From a checkpoint of a small contrastive image-text model: text encoder layers 10, 145000 training examples.
Rows from block 4 of the text encoder of a small contrastive image-text model, named by matrix and row number. Rows with one number belong to one neuron. Each number is 128 + 24 x the weight over its row's rms, rounded and kept within 0 to 255. All counts start at 0. After the name is the row's rms in percent of the matrix's.
After each neuron's rows are labels from the 100 texts, of 14976, where the neuron reaches its largest size: "fires on" is the input token at the peak. Only what is clearly more common there than usual is listed. The data: rendered dice on a table. In brackets: how many of the 100.
# gate: MLP gate (text_encoder.blocks.4.mlp.gate.weight, 384x192), inputs 0-95
# fc1: MLP up (text_encoder.blocks.4.mlp.fc1.weight, 384x192), inputs 0-95
# fc2: MLP down (text_encoder.blocks.4.mlp.fc2.weight, 192x384, transposed), outputs 0-95

gate.10 091 [162 165 112 139 168 169 154 164 151 144 126 118 126 121 141 147 140 111 162 140 169 146 122  89 141 120 148 134  83 154 141 127 135 179 154 107 142 106 144  79 158 122 130 135  80 165 147 136 119 137  84 141 141 101 119 108 162  96 112 147  85 123 106 136 151  78  83 138 138 173 170 134 117 171 122 132 142 110 148 126 141 156 126 139 100 106 150 120 124 111 110 136 152 100 146 131]
fc1.10 087 [ 83 182  81 128 116 133 124 122 129 122 133 124 165 124 109 146  87 159  90 110  93 149 136 150 100 126 117 103 127 107  92 120 144 130 111 133 102 167 143 108 104 138 120 119 167 124 135 104 104 157 176 115 143 137  99 162 132 153 132 155 175 166 121 121 135 134 142  99 116 128  78 146  90 157 115 134  84 187 122 119 150  90 148 152 129 114 136  97 124 155 142 158 135 104 122 120]
fc2.10 096 [121 137 133 118 140  90 136 121 148 148 130 146 124 108 163 159  79 171 172  96  69 157 115 142 105 159 106 111 123 131  84 126 145 155 106 146 105 126  84 137 140 107  98 136 101  76 110 140 147 108 111 113  91  97 129 142 138 122 113 152 174 116 121 131 131 127 140 104 115 144 123 117 137  98 105 127 113 113 120 137 114  88 127 139 164  74 165 116 118  96  95 170 135 139 113 149]
fires on: "and" (100)

gate.269 080 [ 51 149 149 121 155 126 117 167 106 112 134 136 129 141 160  62 114 160 134 127 139  99 127 107 137 138 111 110  80 104 151 127 139 104 123 120 118 111 122 136 136 149 150 146 168 189 157 175 133 139 151 113 123 133 117 144 161 147 124 120 110 154 119  88 111 134 160 105 136  96 180 139 107 144 120 159 105 114 159 197 127 131 111 136 110  98 151 132 149 158 116 162  90 114 120 141]
fc1.269 078 [123 157 138  94  82 138 111 131  91 124 135 128 101 166 141 129  97 130 156 109 157 159 139 107 133  86 126 113  90 151 141 148 101 125 125 144 105 151 140 126 167 154 143  76 109 124 114 122 134 132 110 121 148  69  93 118 113 119 114 122 145 126  98  98 143 107 131 102 159 144 145  75 176 130 134 123 111 133 117 133  88 170 125 162 118 126  95 112 122 133 112 143 137 142 146 140]
fc2.269 073 [103 116 113 102 158 121 113 153 128 114  85 181  87 126 128  81 141 141 127 115 103 105 127 131 110 124 154 158 140 178 127 131 160 113 134  90 132 127 112 146 114 122 179  81  93 165 120 163 157 180 104  91 132 121 137 128 138 117 119 135 146 152 169 141  96 167 160 146 128  98 150 109 149 124  96  97 116 158 192 115 147 118 100 107 142 140 146 145 124 117  90 130 142 121 142 111]
fires on: "a" (81)

gate.77 134 [ 83 135 105 126  85 137 126 152 142 102 169  91 129 134 111 109  82 202 126 145 142 106 141 161 115 154 110  81 156 104 135 121 181 145 138 131 114 104 169 118 143 118 135 136 110 113 135 150  94 101 137 146 160 110 112 173 104 130 149 137 101 142 119 115  84  90 116 114 112 125 131 118 144 134 111 149 141 163 150 145 147  95  89 140 118 154  92 156 141 120 110 151 106 142 127 144]
fc1.77 132 [121 101 109 142 136 165  98  96 153 114 146 109 163 152 128 111 134 159 125 182 177 110 144 131 115 129 136  99 153  95 129 131 138 128 150 117 125 124 147 144 134 167 123 117 122 135 159 116 108 139  96 144 174 112 123 150 135 158 144 106 128 150 107 108 133  87 108 123 115 160 118 150 170 152 120 120 102 122 112 132 117 113 128 162 167 157 110 153 133 174 114 105 131 155 122 150]
fc2.77 187 [122 135 101 109 125 126 140 151 131 143  78 130  79 108 180 137  97 127 170  85 142 132 113 132 138 160 134 112  89 115  82 136 142 114 104  86  99 158 146 128  98 127 113 135 139 136 133 132 120 109 163 104 152 140 112  99 143 105 115 103  91 122 158  91  99 160 130 152 103 120 139 105 111 148 144 140  95 131 127 153 131 114 147 130 125 105 149 106 129  86 124 137 131 116 149 140]
fires on: "a" (100)

gate.268 129 [119 162 137 137  94 125 107 179 136  63 132 159 111 173 141 133  91 100 113 140 137 153 141 132 133 149 110 103  96 137 133 102 138 169 134 129 134 144 129 141 135 140  79 139 124 141 110 142 133 137  83 124 121  99 107 100 128 141 133 138 171 137  79 101  93 105 142 133 143  92 136 125 191 186 132 132 106 128 132 116 163  91 109 148 105 141 158 114 174 170  97  92 129 138 100 151]
fc1.268 130 [130 105 130 125 125  86 172  88 116 102 114  74  73  67 155  78 142 135 218 136 122  93 133  85 127 145 147 131 137 119 122 135 104 130 127 104 124 158 106 123 149 100 151 111 132 117 133 146  93 163 132 126  96 108 161 113 151 100 112 119 105  92 131 164  92 147 129  98 109 130 134  62  97 125 104 116 133 159 122 119 139 142 115 119 121 142 158 133 120 117 165 131 155 119 140 131]
fc2.268 165 [145 140 138 131 141 150 125 167 121 126 172 157 151 188 144 138 160 130  86 170 144 120 127 130 139  88 143 135 137 157 134 131 150 120 145 148 141 125 110 152 114 126 173 125 146 120 108 122 136 153  84 174 151 140 108 135 122 147 152 132 154 119  98 123 179  97 109 127 153 133 140 131 141  91 133 146 141 132 123 109  98 135 119 116 120 142 141 145 105 165 129 129 118 117 121  90]
fires on: "a" (98)

gate.30 115 [120 127 135 130 120 139 155 140 134 109 103 122 132  89 134 137 111 121 163 105 144 110  99 162 127 106 134  81 171 102 134 137 148 131 153  84 130 140 166 123 110 125 156 116  96 153 106 154  98 120 124 160 139 127 114 153  95 169 121 127  93 119 164  85 146 104 159 118 110 113 113 177  77  69 138 151 120 113 115 113 144 132 125 135 135 126 161 122 118 108 117 162 122 127 128 131]
fc1.30 122 [ 91 114 156 132 127 149 165 116 142 103 120 114 152 100 146 139 169 117 142  93 128 128 128 163 129 138 132 106 138  96 144 140 125 147 111  69 132 147 204 121 143 146 122 118 123 152 148 128  79 157 109 155 127 147 111 160 114 146 129 122 115 123 168 105 122 106 127  92 103  97  95 185  80 112 147 117  94 133 137 104 166 105 121 124 151 127 141 133 129 141 121 151 145 136 136 157]
fc2.30 134 [118 119  65 114  92 123 101 129 107 129 130 114 109 158 150 107 120 124 140 148 138 131 130 146  75 141 109 140  93 137 151 105 129 112  82 152 139 109 167 132 161 137 112 158  99  84 139  92 151 147 133 129 111 123 146 112 132 157 144 111 142  89 122 157 162 120  75 138 158 132 105 126 153 146  85 111 147 155 139 142 132 117 163 150 131 151 107 165 122 144 135 127 118 118 113 107]
fires on: "four" (100)

gate.361 111 [ 98 150 101 178 138 130 114 112 145 134 128 140 101 121 126 123 124 149 117 134 117 134 171 142 151  96 141 134 135 119 123 113  99 121 137 169 117 138 165 106 128 135 134 123 122 136 149  95 147 146 183 137 122 130 171 109 123  77 118 109 138 122 137  92 114 111  72 132 149 168 150  94 175  98 119 141  99 134 134 104 116 141 115 136 112 114 133 111 133 181 142 162 128 108 155 124]
fc1.361 113 [ 93 152 111 157 120 115 130 112 170 118 178 142  89 103 115 114 123 157 102 160 125 132 182 138 143 112 130 137 146 107 120  90 104 110 122 139 123 142 141 102  90 138 129 119 161 129 144 101 163 145 164 138 103 144 144 138 136  80 113 100 133 115 137  90 102 133  71 117 114 150 152  77 139 104 107 148 106 139 108  93 124 109 106 117 121 144 128 109 121 140 161 166 141 104 119 132]
fc2.361 111 [190 121 177  92  87 123 143 135  72  95 119 110 113 103 149 139 101 130 145 140 137 132 138 155  86 164 157 153 112 142 131 131 125 138  78 102 116 131 118 180 142  91 152 125 121 114 161 170 148 121 105 116 119 167 138 141 124 149 132 156 142 148 114 121 164 131 132 151 110 146  93 141 129  99 121 146 113 142 151 124 115 121 136 107 114 162 107 121 136 132 134  58 120 108  90 100]
fires on: "four" (100)

gate.206 095 [136 111 101 157 124 104 125 134 137 152 132  90 163  91 137 115 144 109 101 135 157  92  89 108 120 143  92 109 124 126 124 118 113 138 101 142 130 107 167 130 115 186 150 134 125 128  88  52 158 125 130 160 127 153 134 107 114 113 107 147 107 139 138 109 140 139 111 152 110 104 159 155 121 143 138 165 120 136 112 145 128 147 116 116 123 153  80 153 173 163 128 137 182 162 155 155]
fc1.206 081 [153 112 129 142 151 168 130 112 122 105  98 121 105 151 144 131 118 105  93 176 109 128 111 136 139 169 184 188 163  97 134 120 161 153 135 102 134  77  80 144 130 113 140 133 161 117 126 105 129 133 188 162  98  99 114 159 127 106 136 127 135  85 146 153 126 140 111 140 108 111 143  90 131 122 115 142 152  94 143  84 142 141 156 108 120 156 143 161 127 139 175 151  87 111 145  98]
fc2.206 084 [149 156 169 131 146 142 141 112  78  94 178  79 128 106 127 163 136 111 114 149 127 110  91 139 119 135 113 122 112 117 166 157  94 111  94 118 145  91 164 154 110 122 194  81 147 107 116 160 141 117 131 116 106 106 128 135 153 145 112 108 139 124 127 121  87 155 149 109  93 159  97 119 139 132 138 111  94 118  94  76 120  97 137 121 147 166 114 147 139 131 124 122 104 117 141 117]
fires on: "and" (100)

gate.196 085 [139 142 160 168  97 116 141 161  94 104 154 125 115 140 153 128  87 166 146 128 155 163 157 103 120  59 137 141 158 127 127 137 168 119 123  98 102 101 159 130  98 156 169 123 113 146 121 144  99 121 149 134 136 134 115 130 115 117 125 168 122 140  91 111 148 129 125 115 111 119  71 135 125 136 115 170 103 133 141 139  99 126 152  88 183 110 135 150 133 151  93 192  95 144 152 101]
fc1.196 086 [164 121 161 107 127 176 164 124  93 110 120  88 141 106  90 120 158 114 141 124 138 148 139 147 138 154 123  96  88  74  90 113 152 128 134 138 104 131  97 141 120  96 134 143 111 112 162 140  94  99 167 104 126  75 125 140 114 143 148 132 145 115 152  87 163 129 109 131 118 146  93 129 141 145 125 106 155 118 144 102 136 134 111 157 130 132 166 116  91 168 142 106 139 150 162 155]
fc2.196 091 [151 123  98 132 103 142 134 114 186 128 117 116 141 134 120 137 130 157 125 103 151 129 163 150 150 133 148 133 139 118 117 148 132 128  99 176 149 123 138 145 104 141  96  98 125 120  91 150 151  96 108 109 128  99 162 113 140 121  92 103 129 118 139 151 105 130 115 131 104 144 116 127 148  70 162 133 134 157 128  96 142 154 108 143 171 110  97 118 128 150 122 160 137 144 106 121]
fires on: "<end>" (88)

gate.234 083 [ 95  72 133 115 151 140 155 173 131  95 154 152 119 127 163 100  85 123 122 148 151 159 115 123 138 200 172 133 127 112 141 153 123 136 142 123 125 114 132  80 111 146 141  95 138 163 131 150 128 145 106 118  96 113 117 142 112  90 172 149 177 144 121  80 171 147 137 187  73 131 125 133 135 102 142 128 139 124 136 148 177 137 135 145 142 145 100 130 133 109 139 157 113 121  86 176]
fc1.234 090 [112 168 131 137 134 115  85 165 110 129 132 114  96 145 139 106 126  78 116 119 167 117  90 140 155 121 108 114 127 108 160 152  79 113 145 154 134 104 133  97 160 119 108 152 131 184 109 142 130 130 125 115 118 118 188 151 130 119 141  95 141  81 155 117  97 142 145 101 154 126 101 148 165 114 178  99 131 106 176 160 142 119 107 120 100 126 149 123  99 143 112 126 131 153 135 140]
fc2.234 073 [ 96 129 136 192 119 132 159 145 137  91 142 138 159 160 161 162 109 127 102 129  98 105 146 125 163 144 109 108  90 105  93 138 126 128 133 169 139 157 118 105 145 141 113 127 117 141 126 126  82 170 148 137 123 125  94 147 132 106  91 121 120 135  99 114 135 119 155  90 108 111 115 135 150 144  91  99 122 123  94 103 137 113 167 134 114 180 118 150 157  95 106 141  83 138 158 119]
fires on: "four" (100)

gate.228 114 [115 138 115 132 145 121 144 119 122 108 125 113 128 157 145  96 151 123  94  84  99 128 125 107 129 143 148 121 137 153 116 165 127  98 165 138 159  90 136 118 124 150 155 145 136 132 131  90 157 120 133  91 180 175 139 112 106 186 162 153 164 145 121 123  95 154  86 133  86 180 120 101 152 140 111 129 161 136 111 140 154 132 164 135 173 151 143 172 116 141 138 129  93 152 135 133]
fc1.228 120 [137 183 145 131 146 113 123  95 178  56 116 182  81 103 113 138 137 100 104 140 163 117 116 139 161 154 115 104 146 155 113 175 145 113 106  89 149 140 162 159 122 143 153 105 139 115 114 127 134 136 108 123 169 132 141 104 115 139 145 132 120 170 126 105 100 141  98 151 133 168 125 106 123 142 116  93 115  95 103 109 148 139 155 146 168 136 151 159 133 116 117 145  99 149 157 155]
fc2.228 143 [144 113 148 144 166 150 127 148  98 122 162 105 111 169 136 141  93 148 120 156 117 127 118 130 141  88 113 155 148  93 117  89  99 124 105 135 144 127  59 140 130  99 107 126  90 128 154 100 115 140 126 147  97  94 168 100 133 104 109 134 106 141 120 125 161 127 154  93  99 160 120 168 134 173 128  76 141 154 127 169 102 148 135 113 100 106 114 157 141  87 133 103 165 121 129 100]
fires on: "<end>" (100)

gate.287 113 [130 124 124 114 146 148 124 141  84 120 152 116 152 125 162 139 125 145 152 146 152  92 104 132 108 127 132 156 152  95 126 110  89  94 131 137 116 117  79 110 135 110 106 119 146 155 110 124 107  98 138 151 113 125 142 150 131 154 118 158 142 113 107 123 136 133 144 149 126 104 117 129 189 158 124 127 155 176 130 112 125 117 169  78  68 148 131  94 133  65 121  86 167  99  97 108]
fc1.287 118 [140  91 124  99 156 136 101 141  76 139 174  77 127 157 107 153 153 116 146 121  91 132 149 161 145 129 120 114 134  63 119  91 127 104 133 145 142  96  64 120 153 150 117 148 161 163 128  76  88 130 117 139 113 136  75 162 135 150 102 113 124 150 125 144  95 152 123 124 117 119 160 124 157 124 124 117 111 147 149 121 119 156  99 114  86 100 112 137 157  88 133 117 152  78 117 127]
fc2.287 196 [161 102 114 101 136 162  89 113 104 121 147  75 135 160 153 150 131 141 162 125  95 187 146 141 142 115 150 134 127 118 116  84 133 169 100  99 119 132  91 114 118 137 105 136 126 185 145 109 112 146  94 113 100 104 112 152 123 149 132  97 130 134 136 130 115 152 108  91 129 110 133 174 160 157 134  93 122 131 111 177 104 130  86 105 123 119 119 138 148 114 168 118 130  95 108 129]
fires on: "<end>" (100)

gate.159 116 [ 75 155 128 145 154 122 131 155 114 103 121 131 117 135  97 166 128  87 140 140 124 143 126 104  88 133 129 116 144 101 130 118 136 122 123 112 145 107 128 154 108 138 181 128 126 190 121 126 146 129 166 159  63 165 124 186 123 122 130  83  96  98 109 115 139 114 107 125 138 129 123 154 124 143 152 134 134 144 138 120 103 120 102 118 161 138 122 116 113 140 169 122 150 116 148 124]
fc1.159 116 [133 142 138  82  72 145 154 115 135 127 149 167 154 138 155  99 147 137  99 126 136 125 128 137 159 121  91 118  92 155 134 118 150 131 112 138 117 131 106  86 124 115 103 156 103  94 100  94 132 111 117 110 145 107 137  97 109 160  85 141 135 192 126 115  92 127 129 116  92 133 175  93 109 128 130  94 124 151 127 144 161  86 148 115 108 133 110 137 125 124 109 156  96  98 110 128]
fc2.159 105 [148  84 110 127 113  81 135 132 107 161 129 135 137 158 155 160 153 119 131 120 150  96 124 137 102 155 157 124 104 121 136 158 130 137 125 113 132  83  88 109 131 136 135 111 170 208 134 156 110 165 121 159 138 130 108 155 138 164 131 104 102 122 115 146 122 159  98 129 147 109 138 113 107 113 104  57 138 100 133 101 112 108  99 117 107  83  96 134 165 110 116 109 125 139 118 118]
fires on: "four" (100)

gate.221 116 [106 184 146  96 149 128 106 141 150 142 156 148 100  90 136 115 127 174 154 146 107 133 134 111 104 160 173 109 131 135 146 119 101 134 136 111 147 105 119 146 150 109 114 154 106 103 114 117 153 144 105 135 143 111 135  91 151 142 135  95 129 120 147 110 124 120 139 140 142 168 128 128 121 139 101 107 110 135 142 151  92  73 161 158 144 150 110  80  96 138  88 164 125 134 123 124]
fc1.221 099 [ 92 173 124 106 169 123 106 131 150 133 118 135 112 127 130  75 130 115 100 146 161 143 149 134 133 165 168 139 167 115 157 129 126 156 130 103 110 120 136 121 163 131 146 137 107  76  90 138 137 144 145 103 122 124 138 105 162 140 116 114 144 125 157 113 122  81 109 112 149 147 127 127 116 148 126 134 133 164 129 162 107  96 156 143 143 140 110  94  85 190  79 169 125 150 149 122]
fc2.221 110 [144 100 111 135 130 161  94 135  80 119 119 109  92 144 101 128 160 110 165 110 109 147 144 155 146 126 123 144 155  86  60 128 113 136 100 136  88  82 135 108 123 122  88 113 130 117 113 141 101 127  94  91 106 147 134 116 131  97 125 149 137 125 100 172 117 137 130  88 169 138 137 119 149 130 158 156 153 161 150 106 105  88  83 131  83 112 158 111 125 110 173 117 112 117 119  96]
fires on: "<end>" (100)

gate.308 113 [125 130 144 138 145 128 111  87 142 105 173 126 124 110 108 110 155 153 166 109 159 152  95 136 150 185 101 147 159 178 137 127 103 117 144 132 117  96 121 111  92 159 130 140 132  81 144 186 126 138 131 156 123 147 130 127 106 129 122 151 132 134 141 136 208  70 117 125 130 147 141 133 118 147 112 139 105 121 134 125 105 102 112 161 132 119 159  62 134 168 101 122 115 141 151 128]
fc1.308 105 [131  91 110 119 111 108 111 109 122 135 146  92 120 146 124 102 151 130 133 129 126 131 159  85 119 167 110 207 109 114 121 137 110 117 181  99 113 121 107 117 142 120  83 126 132 126 112 118  97 118 150  89 132 173 146 125 158 130 143 127 159 132 120 137 156 129 145 149 118 119 122 151 149 157 138 140  91 195 125 118 138 156 107 112 123 128 124  91 169 139 170 124 121 158 115 110]
fc2.308 117 [114 175 153 164 104 105 143 166 129 102 116 143 117  61 141 106 149  99  82 121 131 117  67 106 135 142 134 113 134 149 118 126 122  92  98 127 115 143 139 145 120  93 144 109 144  92 115 118 163 108 132 137 105 117 133 112 133 125 143  92 135 165  86 166 117 184 127 137 145 131 109  95  97 100 130 168 150  82 136 144 168 151 158 121 148 122  83 142 137 135 126 122 129 148 136 129]
fires on: "<end>" (100)

gate.12 123 [147 162 143 125 111 122 139 112  92  80 157 109 125 128 125 143 118 136 118 154 171 171 178 150 132 111 116 141 142 163  59 155 154 139  89  81 121 126 135 103 165 117 108  96 149 102 146 163 104 149  92 170 123 106 142 138 164 139 145 178 113 137 148 132 126 127 145 139 132 119 149 153 113 107 142 135 132 132 104 112 137 134 146 146 152 102 102  95  79 112 115 166 162 162 140 185]
fc1.12 119 [117 107 103 154 138 111 136 159  99 145 120 149 130 147 130 144 133 139 161  87 100  67  89 127 125 166 109 155 115  73 120 129 112  94 114 169 138 112 119 117 121 126 156 160 128 118 123 108  99 117 163 137 137 119 121 128 135 147 102 133 176 134 161 131 100 140  89 168 122 110 157 104 117 115 134 141  93 127 110 176 114 152 143  87 117 109 147 105 134 121 123 131 113 114 120 130]
fc2.12 137 [125 161 138 156 147 145 113 128 130  73 114 139 160 182 108 142 122 109 110 161 174 157 145 169 142 106 133 138 153 146 137 122 123 118 113 155 158 109 118 130 154 112 128 106 121 104 122 138 109 132 127 177 119 101 129 165 122 102 129 122 162 139 132  95 150  51 128  84 134 105 118 200 150 146 134 157 172 125 112  80 110 153 124 132 129 109  76 110 117 141 108 133 126 105 101 143]
fires on: "a" (100)

gate.126 076 [150 122  95 176 121 165 146 119 111 125 114 145 175 132 111  76 114  86 142 128 127 109 158 116 104 111 164 151 104 113  87 132 135 115 149 129 107 172 154 114 123 130  85 133 118 114 130 154 119 134 115 133 120 145 115 118 108 149 133 136 146 104 149  89  98 124 169 153 117  87 130 135 109  98 134 106 145 110 118 135 173 102  89 116 114 131  89 140 138 127 135 135 136 152 168 120]
fc1.126 082 [ 80 127 138 110 161 167 161 141 155 129 155 119  98  93 137 102 155 128 136 128 112  69 140 116 160 151 135 105 149 129  88 131 166  75 132 168 131 145  96 128  81 114 121 106  86 110 142 117 158 139 108 124  91 146 147 108 127  89 130  92 107 107 124  79 180 126 126 141 142 162 145 132 103  87 134 126 111 163 129 132 144 137 113 124  91 152  87 148 145 130 118 131  91 161 140 153]
fc2.126 071 [124 141 127 148 137 113 104 146  99 135 124 142 151 122 132  91 149 134  99 126 121 100 121 139 125 146 134 116  84 109  59 129  86  98 131 145 140 131 123 140 146  96 204 121 183 128 129  93  73 129 111 138 141 152 131 147 131 146 121 121 130 121 109 111 138 137 171 109 103 144 147 121 158  82 115 139 145 172 134 115 129 147 110 163 124 199 133  88 127 115 151 118 101 170 147 111]
fires on: "a" (98)

gate.266 111 [112 173 106 126 129 133 151 134 109 144 103 129 124 106 115 149 125 155 157  78 114  99  92 134 106 118 148 116 123 104 121 127 122 123 150 113  84 137 139 154 124 148 108 128 114 108  96 132  85 122 166 157 124 136 110 142 108 130  92 152 155 114 152 133  73 131 146 160  86 135 133  91  87 116 152 138 124 130 157 123 145 149 148 109  99 131 137 112 154 118 157 144 107 149 109 116]
fc1.266 118 [138 158 121 124 116 138 166 149 138 125 120 122 118  95 140 156 154 142 163  85 101 116  84 137 117 128 116 115 148  70 146 103 137 103 154 106 127 112 112 146 140 150  71 135 102  99 118 139 104 114 151 125 124 127 148 143 128 143 113 132 160 109 133 149  82 154 135 150 122 113 132  80  92 121 158 103 105 107 109 101 138 167 189 107 123 116 141 129 159 114 167 127 107 126 109 134]
fc2.266 215 [124 141 117 133 128  98 156 127 117 136  98 146  91  88 149 132 116 142 164  85 101 117 130 118 127 158 127 115  80 124 122 164 141 128 141  90 117 150 128 105 104 140 126 162 137 134  98 118 130  90 144 109 122 143 130 107 157 124 111 135  68  86 170 141  95 162 146 157 102  88 164 103 106 127 122 151  94 153 143 139 104 106 128 145 134 114 131 135 145 111 123 121 149 139 151 135]
fires on: "a" (100)

gate.87 078 [ 99 151  58 150 103  89 111  98 123 114 140 129  88 131 105 134 106 115 116 117 124 144 154 128 185 156 113 138 130 162 110 114 145 189 115 136 131 158 151 130 138  76 156 120 128 140 177 128 133 153 121 118 148  77 114 130 174 130 122 122 153 102 123 129 120 138 118 113 138  99 147 114 146 103 106 107 146  75 144 136 146  91 156 176 119 112  72  67 161 107 116 155 160 131 119 148]
fc1.87 083 [125 129 145 130 123 135  99 130 129 120 196 180 167 142 163 164 102 155 116 144  97 123 156 128  99 127 149 125 170 120 106 160 147 122 131 121 145 111 106 160 150 117 132  98 146 121 142 168 128  81 148 108 136 134 120 133 102 134 140 146 154 133 139 124  84 100 153  96 156 110 176 129 109 108 145 149 121 139 141 104 149 134 155 101 115 110 128 138 118 121 129 135 143 168 162 137]
fc2.87 074 [123 113 113 135 130 158 160 137 130 160 102  84 122 126 135 126 105 163 146 114 154 118  97 116 129 138  94 121 108 150 156 134 110 147 136 151 151  83 134 143  92 167 152 138  89 145 136 124 113 158 139 117 135 110 111 177 159 137 126 122 111 169 136 109 159 129 185 161  82 111 149  94 122 168 152 124 108 124 147 131 112 128  79 110 143  91 154 124 204 125 116 131 110  91 125 106]
fires on: "four" (100)

gate.174 099 [ 94 132 114  87  84 120 128 152 114 125 135 124 106 121 144 176 112 109 110 184 141 162 158 128 160 112 134 118 147 147 130 112 154 107 115 136 125 124 106 101 136 136 108 124 136  90  96 110 107 129 148 121  98 134 135 143 168  98 145 115 114  86 146 117 173 149 112 131 130 134 129 158 165  87 135 122  94 147 149 115 111 138 144 154 129 142 157 100  97 128 129 172 170 128 144 113]
fc1.174 104 [174 139 126 160 150 142 110 122 122 144 107 154 132 119 155  75 141  95 147 136 104 102 118 155 125 117 151 118 117 109 114 153 106 148 169 137 124 114 115 122  99 120 121 140 107 156 168 177 168 192 106  75 172 148 122 110  65 156 138 130  97 120 123 174 119 148 156 101 107  95 123 144 118 155 138 142 166  99 113 144  94 104 134 119 165  91 132 193 129  97 131 119  80 156 144 103]
fc2.174 099 [147 104 122 115 131 107  74 107 127 108 138 139 109 154 123  91  95 125 134 126 139  96 111 153 126 117 103 119 110 139 128 112 118 151 104 150 150 171 136  95 136 137 110 143 149 133 104 127 116 112 134 142 127 114 111  89 103 116  94 158 151 133 133  88 118 144 176 117 100 141 102  88 141 137 124  93 174  73 126  95 123 132 123 151 136 122 137  98 119 120 108 113 149 130 124 109]
fires on: "four" (100)

gate.362 106 [153 166 127 126 140 126 123 121 189 104 126 149 108 142  96 177 107 129 122 112 158 127 127 145 108 108 127 111 124 126 161 140 143 106 137 108 106 131 130 121 148 165 157 117  95 111 109 166  96 113 112 140 138 118 140  80 134 112 123 107  94 148 142 178 111  85 147 160 144 139 160 136 138 120 143 121 163 105 116 157 106 123 119 124 103 109 140 129 106 165 173 128 177 173  96 171]
fc1.362 108 [113 115 114 118 120 116 139 157 127 163 134 113 105  85 141 150 150 126 161  99 107 142 116 157 120 145 143 143 173 164 116  95 130 100 105 126 137 143 138 140 122  70  93 135 148 157 160 149 132 113 134 157 113 104 114 173 138 126 121 145 180  91 150 108 172 147 106 136 110 143 118  85 196 108 133 162 102 103 134 130 145 117 113 137 128 135 112 147 140 145 106 139 119 154 114 103]
fc2.362 096 [ 93 128 149 157 123 126 110 124 107 115 125 142 103 120 132  52 148 141 101 143 136 148 151 147  75  80 108 123 114 141 155 170 106 100 140 140 120 182 158 100 131 113 114 112 156 136 111 124 118 156 136 135  98 134 139 143 124 114 123 140 136 121  95  75 172 139 107 133 132 124 130 114 131 166  97 133 128 109 155 142 114 131 101  91 142 128  96 140  80 144 125 103 115 165 138  71]
fires on: "<end>" (100)

gate.114 122 [114 153 108 116 155 128 141 108 127 136 137 112 171 119 153 172 179 123 142 135 156 167 155 162 140  90 113 136 133 119 118 133 120 143 143 110 140 117 155 138 132 150  91  95  89 124 109 100 113 104 130  89 147 170  92 119 132 134 126 175 112 152 138 163 128 137 147 110 116 154 116  94 100 130 104  84 108 114 149 140 117 109 150  97 121 156 138 152 109 117 145 146 118 150 148 113]
fc1.114 127 [ 98 157  99 128 150 127 163 115 142 138 146 106 170 124 144 173 189 144 131 134 146 164 144 151 136 101 111 137 129 140 101 131  95 138 135 103 121 134 157 148 118 142 114  88  73 129 125 119 107 102 127  77 121 180 121 128 136 136 125 187 114 163 160 158 137 140 155  92 114 146 117  97 119 112 125 122  91  97 143 126 122 112 133  88 106 158 150 136  99 109 151 123 118 148 141 121]
fc2.114 116 [142 149 111 109  75 149 123 157 111 145 123 108 155 104 114 160 120 149 127  98 132 112 156 134 141 163 164 127 105 111 145 147 136 127 157 116  88 169 121 174 104 153  82  95 141 129 122 100 146 140 127  99 137 152 117 124 149 117 117 130 124 149 170 167 148 148 124 175 130 159 126 153 150 167  96 121 124 149 164 139 113 149 119 174 113 117 130 149 119 159 119  98 156 148 126 129]
fires on: "a" (82)

gate.24 107 [167 136 107  93 126 121 148 110 148 157  69 144 133 133 121 135 130 157 109 115 151 130 115 153 127 117 140 140  95 162 162 155 104 136 163  86  95  88 141 129 126 124 142 124 104  87 135 114 136 128  99 111 134 137 136 119 122 106 153 129 158  95 133 126  87 143 122 175  94 127 130 100 138 126 139 120 181  99 121 136 156 163 118 118 133 141 141  81 104 184 121 141 151  87 113 114]
fc1.24 091 [120 143 115 140 119 166 110 140 135 134 178 144 142 144 114 145 117 136 152 110 133 138 179 149  98 146 129 159  87 100  97 160 136 116 145 112 131 113 105 116  84 172 121  92 131  89 128 149 131 123 108 139 136 131 148 171 128 125  84 156 175 135 112  98  99 135 161 131  85 124 121 180  96 182 119 121 141 156 146 119 125 194 125  88 123 145 135 125 157 155 152 130 128 106 124 120]
fc2.24 103 [107 111 134 120 130  81 170 165 152 120 122 167 177 142 132  94 117 117 129 147 109 101  86 121 107  99 142 148 127 132 127 190  91 121 107 133 131 146 137 132 133 139 139 122 106 105 109 139 164 120 148 125  79 141 113 128 132 129 149 153 159 121 156 109 132 138 111 104 132  97 141 103 152  94 147 127 111 136 148 124 132 133 121 122 126 130 162  98  77 154 162 128  83 120 154 142]
fires on: "<end>" (100)